A small self-supervised image encoder, trained from scratch: 15700 steps, 55.4 epochs.
Rows from block 4 of a small self-supervised image encoder, named by matrix and row number. Rows with one number belong to one channel. Each number is 200 + 40 x the weight over its row's rms, rounded and kept within 0 to 999. All counts start at 0.
After each channel's rows are labels from the 100 images, of 14848, where the channel reaches its highest value: "peak on" is the class under the peak. Only what is clearly more common there than usual is listed. The data: drawn branching plants. In brackets: how many of the 100.
# convs1: first pointwise conv (model.blocks.4.convs.1.weight, 256x256x1x1), inputs 208-255
# convs3: second pointwise conv (model.blocks.4.convs.3.weight, 256x256x1x1, transposed), outputs 208-255

convs1.86,234,206,231,206,292,198,142,242,145,212,224,197,258,260,150,240,195,222,234,236,213,200,196,204,171,209,197,250,238,182,266,249,220,206,139,204,180,262,153,156,188,203,215,239,246,164,174,228
convs3.86,175,229,225,227,266,179,179,257,262,184,219,239,266,207,168,194,214,153,207,211,173,187,201,183,261,170,156,200,213,166,198,198,206,205,177,306,172,286,201,151,258,219,222,259,182,153,200,188
peak on: ground (94)

convs1.151,224,197,189,200,162,251,195,223,181,272,229,205,260,229,130,156,238,185,238,248,244,208,234,266,196,153,258,236,190,168,205,190,211,167,185,249,140,198,185,163,193,258,218,228,207,181,203,207
convs3.151,169,240,221,144,174,260,210,186,187,153,177,205,199,280,197,216,172,312,210,208,166,243,171,201,165,228,131,199,170,123,206,229,199,186,157,254,216,163,188,173,220,207,199,190,189,183,240,166
peak on: ground (49)

convs1.188,136,186,245,237,241,222,166,242,227,164,217,249,226,157,191,170,187,226,192,228,140,150,190,160,165,222,196,170,253,258,232,210,183,170,156,177,133,246,157,246,156,196,212,166,169,92,246,142
convs3.188,227,241,186,121,268,197,234,246,165,190,178,198,205,193,212,151,240,212,228,201,151,120,294,205,178,188,202,149,203,178,212,213,142,232,143,223,198,134,227,252,246,279,178,146,152,235,174,306
peak on: ground (65)

convs1.68,184,211,191,184,181,151,218,134,195,237,208,180,268,198,140,227,255,167,220,228,261,221,168,154,208,188,126,257,202,224,157,259,303,156,211,185,168,197,245,210,202,236,132,279,182,211,244,191
convs3.68,167,247,258,191,262,169,191,160,188,182,157,154,217,197,167,141,189,166,219,166,155,208,192,273,233,229,158,197,165,194,119,132,245,226,119,273,199,161,202,257,242,206,181,263,185,161,185,187
peak on: foliage (37)

convs1.87,211,156,212,216,193,198,187,224,155,237,212,176,256,217,218,211,239,199,215,219,240,246,136,261,206,178,169,296,221,190,198,136,194,159,142,211,157,141,169,209,175,194,160,163,153,156,166,174
convs3.87,255,243,254,171,230,231,178,227,170,169,191,224,213,208,216,158,287,208,220,202,150,170,249,166,249,236,253,165,219,176,197,267,198,228,97,243,256,215,225,224,274,262,220,142,218,187,212,235
peak on: wood (51)

convs1.195,211,239,183,163,271,170,166,187,165,254,231,220,148,192,214,234,199,201,241,210,244,203,167,218,214,88,196,230,291,201,220,230,284,182,210,189,190,195,227,193,221,213,137,249,140,179,211,208
convs3.195,225,237,167,206,206,198,194,207,200,180,204,152,256,85,163,236,191,221,273,192,160,229,132,170,192,151,165,109,238,189,180,92,132,161,197,216,211,211,161,205,211,222,185,266,200,223,165,198
peak on: foliage (44)

convs1.238,186,232,217,194,228,205,186,200,220,241,207,175,163,160,225,161,201,169,262,258,209,173,132,171,293,205,230,274,141,201,116,170,227,197,228,275,159,254,201,188,184,227,130,209,212,168,203,171
convs3.238,137,178,218,188,198,227,181,238,130,236,127,148,213,121,182,158,174,243,184,201,225,147,214,173,193,185,241,197,210,219,218,196,233,213,176,185,102,114,195,271,150,140,207,129,161,218,221,181
peak on: foliage (37)

convs1.181,163,206,114,143,166,177,189,225,176,249,158,251,296,234,159,185,224,129,196,271,150,165,203,199,209,243,189,215,230,211,234,180,147,150,187,194,186,149,321,240,242,184,159,226,230,172,208,251
convs3.181,117,217,223,153,144,222,204,231,212,254,174,119,223,200,125,225,200,219,178,235,209,163,156,188,162,238,205,258,170,174,181,156,232,187,182,131,168,169,177,174,167,202,196,132,162,113,217,190
peak on: wood (29)

convs1.241,143,254,289,190,152,155,205,234,172,230,124,184,160,160,176,200,249,259,226,191,152,225,241,191,177,247,209,178,307,203,139,180,179,174,253,233,177,276,202,254,151,150,197,129,175,168,237,157
convs3.241,235,121,224,204,220,237,202,223,231,188,207,242,222,214,139,216,232,169,130,134,234,176,186,257,234,201,190,189,174,98,288,197,188,218,209,162,140,271,196,183,173,180,227,121,196,226,210,206
peak on: foliage (69); wood (27)

convs1.239,203,211,190,232,239,120,173,152,189,238,170,226,212,180,200,256,186,194,240,195,196,234,196,162,255,165,220,147,136,146,287,230,185,179,227,208,159,227,163,213,166,232,189,238,234,203,181,173
convs3.239,178,198,136,138,143,252,185,228,198,245,211,120,225,200,251,202,188,239,246,186,220,187,182,202,169,130,185,156,178,243,181,239,162,183,195,152,177,149,211,231,171,186,158,279,199,207,184,229
peak on: foliage (49)

convs1.93,203,190,246,186,239,223,188,161,136,205,256,221,209,266,144,214,239,160,189,158,221,190,168,234,210,125,113,184,190,179,188,181,275,181,65,184,185,255,186,231,169,156,189,183,257,171,136,161
convs3.93,174,194,211,217,174,249,229,147,253,214,149,189,135,226,136,146,162,232,186,192,223,190,203,186,200,167,201,206,133,204,213,210,122,147,196,167,78,205,202,190,188,54,212,163,136,243,191,224
peak on: foliage (76)

convs1.62,231,172,209,237,251,192,156,226,161,288,211,171,187,228,218,278,236,145,153,275,228,290,143,205,199,173,196,234,232,178,218,228,201,204,242,152,226,230,237,165,234,207,238,186,216,115,247,235
convs3.62,206,232,179,169,222,232,149,218,211,175,209,214,153,255,189,253,229,163,213,178,158,212,190,190,180,180,211,214,186,172,203,168,188,209,192,220,264,263,144,221,109,270,189,210,204,191,192,208
peak on: ground (35)

convs1.79,152,164,206,252,193,223,203,284,217,162,216,133,181,229,227,269,230,174,264,241,192,151,317,159,214,155,162,272,212,167,114,207,257,207,115,258,201,164,129,209,228,134,189,227,180,194,216,223
convs3.79,294,220,201,276,190,286,209,230,263,192,160,198,207,190,141,223,220,263,239,212,242,214,137,161,215,232,193,170,233,282,240,180,238,182,178,193,232,207,222,160,224,209,249,166,208,262,216,194
peak on: wood (57)